A small class-conditioned image diffusion model, trained from scratch.
Data: 203450 training examples, 8.7 epochs.
Rows from block 5, named by matrix and row number. Rows with one number belong to one attention dimension. Each number is 500 + 25 x the weight over its row's rms, rounded and kept within 0 to 999. All counts start at 0. Numbers have three digits each. After the name is the row's rms in percent of the matrix's.
# q: attention query (model.blocks.5.attn.q.weight, 256x256), inputs 0-127
# k: attention key (model.blocks.5.attn.k.weight, 256x256), inputs 0-127
q.0 066:505563506499493499520520476503500500500520494461501499462500506499489485490562486502513455499499503500507482557491535500382500500500500501500493502497500540502494500528505498493499496501501500500499498449500500501499537486506496455507464502484529495494500507509509556526505502509482487528473507520480487510519500501500498502500470449502501500450497469507501489500500506437494495499447
q.1 048:498537499529492498500483505519500523509437523499503449454493541460495470479508508496502525507498520498504507495508483498500518539503500498479495606500500508437531485494518467511499503488505502495501410523499499522535503498497438486573497502525505493492502479520500559484500500495506501434498503490499510500501506480500501516502504471498506484500499485501505524498507496512573463500500
q.2 046:515507502468505517500466498489454499565456501496485501500519421500479506500500512494487500480522434479471499555499496499522517477478500495504499492507501492497505504482511498500493491500498497523511483500513506509498515497534526512500543500507499500476498472483498422595500504501540499474498499500504500501500501552511500475524451499498511496517499490489519508508488492498480515483504
q.3 064:479499498527501505511483501496498501515498489529500503515498497478497474512502497507495517549526501500492538495513501495468499483500491501494482500497506488499511497499502500499503536493492502497499502500487503510499482384499503495509537516498500516501511495555503493495503503501526508572602500509538486500493499535542525486494502500467499500395482501496527522518505462532497487499500
q.4 047:500489485490495500494506502507506496520506500494489519518499502494480492512501499498505463497500403501497523495441500508492500523510500504500503597482511502515491497498520478496505500514499407506511487504500501533512498503507501351622500530514503504523493501501499420493500516496503519498504447497501497512499479503517519498499534522538499501500501487496472509499526495485489496526494
q.5 060:502499495529477525564497496485500524500504499502503442496507503502536510495470460544536506499500541497493443503496475489507507528504494502541500497500476497507497511443494412499501475500510510500454480503487502513503517486494526484444496480505486500493508507498517500541521526505509496500495499508497430501498500614512509489500501489526500502521508517509501486500502467505489509475507
q.6 093:487485501504493502503501535484505507500516499489501467503498503527498505500500500510502438533503501511511492500563498488478501471500500505501505503499498514500493500530480515508500578481502495514498505501473499508476556513501500494500451506508497508501497500507484497499525500489457500516501498492500500502513501397500526500503527498500501490499501500511500639482468509499506507462500
q.7 057:503494486484499506554502507486390502498501493501495499502503443491501507550514504528423490504489494497466475501500499499490500472493499478508501479512499508499507491476499525498495505466491496493492500497474501555450496410520500499487520490531499501536496496482496600500490494493504501491468501497499513510494499497499501502495499498513506497513480483405523564499542427494497500491467
q.8 049:510547506502477497500445501495509501529494501527500501419518436499505500517500605500498511492496500489507476500506497501551501436482496505501488501543492379493529510498517496553500469493485501504493500495548504500501483500492504488501498476501499498492502493571505506496505502465520495501500498496514489504491478618452458500499497523498474520501474453456513445522503485505508506500511
q.9 062:494496508507509445500496500507526500486498504454500509500504539489496481470501399501499495499509471496497498480491500500491478516513503450545499500500501534506493500511500438510506506502501514500501491496512500524500500517500493494517533507477499507496471502489500449510504501503493506502515492509521500495508482585491503500500475497499500503451506501493502400502494498503479519472495
q.10 069:499468507500496487506439499532504501500543500514500454498500524498500498497510502492573549491506497512499505445499495498498494487504500499501501494501515537351493504497501500542497498493503508501471496506501501514500497554500495487498479505500518501515500498500469499500499500500503491482452499498416499507499507470499499497491500511497458583519500441525495481501497521511493501499631
k.0 072:524499500528504550626502490488498472537488487522500498521501505511500500469500500500487445502498500504500506494497430494500512494500498482497500489588546488499521512500470437518501467516498500500522500489501498501517500459498462501493501480540489466499506531529501504509500463500489493500499497487514498506530500507498498462516478536509503521543501496495499489491500500416501504533491
k.1 055:481505541508505508475506501502500498494491555497499505498500566506499504497515536498479494448370542494500478499499611502501469495486499533501508627499497469499507491500499500548499501500480503499533501499515482501495496497505476501431488498528483498507532495488520483502502500516505468501500500502483505499501493495493495497514501508500501495500513498499508488469568560500535501538495
k.2 057:504436498511501502500480497511495507528506501449506561488490488524505508497498455503528510502501530496502499503519443493515502500506500500511503506430500513499475497453502526498500534500500513492500493475500513500500497500513500538507496514471504501487523499500500539513498511497500511498482503499500506501525506448486518499510502498462506541500540509572499501507359526514460498456499
k.3 082:504486483520473499508498502499541499524496486501493495491490492500510501500501503503496512497533502459490480492504508503507489498489508513502499506511540499498501472491514505465481517493497532524509498505510503500502500500511513500497499496481502509501502498427494500500499507498503499482697503499498488498497501505488499485499499490495503503502495501502583500502501492498500503500500
k.4 051:497437488498475501495498489499502499495457515501497491496499499500498501529562503559508501505492492503503501508491495504500546500501502493500497590427496506494497488502509559491500502497484500503501500507507495517502500467451498490543484502507502497489505500497482505502500502491500503492496498516523519492501503504500515503592518493501526549493505490536501535498507492500491466500509
k.5 050:516491494509499504499503483507502502524487510502491502510501500504494495512498509489500506480485478496502489500560500499502495525501501474500495500476500501514486495486469486496496492496515489486500500514468502499500474487505470512499491426496485510508502516532508547490503500504499500509538498531500504500502498482532500491500503500504499499504496501505503495464561504483499495500492
k.6 095:505511501402493490497494501494507486495457445514489454498500535514515451495505503521505505474500500501493498481504497512534507478499504483506489500515498502526500534498499501496499472499500503500507499495508542498501598503500505500610499497499500500506499498468495483499504482500499498485502501495507503501501522520500535503508496483534499494498498492491506498530500483446500500491503
k.7 072:474503503496521500451501515498500501501480493500502507491509505495496540497502529509500487488497494490498470494500508493494483499465496501499542501535500482491501501503499505506501463490504503500516497497522503551499511511565500501501488493491506439497504500491501500501505508504516501508572483525501502492478487509498492501491505503499503500488506466466506500499499499494499521502500
k.8 052:500498501497506500493509498504504512503499502500506479492505416499530500495502498497474493482492524500508526498493499506457492431490512492502517494505497499500525499498501624501488505500528488499517503499519503514500480495498387485504481502490494501516497489491504492539499498500509507496448485499505507495488469507499535478508494501509499507495525508496508499487511492484521485503500
k.9 100:500489479483497504524509506499502488500487500499484503494501431496502517498504500493450557492498510476498499496482499504505507501508502444500501496614527520515497516500502514492500503499500496503503496501514495498503499499500502506534499501504501500500501492502499555509500502506499469503497501500502527490499498490499502486504500501476510505500500509538446500501451484508493500496499
k.10 081:504500487475641501502500492508498499500501494493508499519479498509500492504530500503502484515542506503499535500478499507496498499500491498473505500461501526521501500495508575491499500499494500488501500490473463500500522499501589544512445498508500480504510506493500512495496498500492492474505492533507487498513522499513520534501507502503552501500513510502493500502492500499500499496500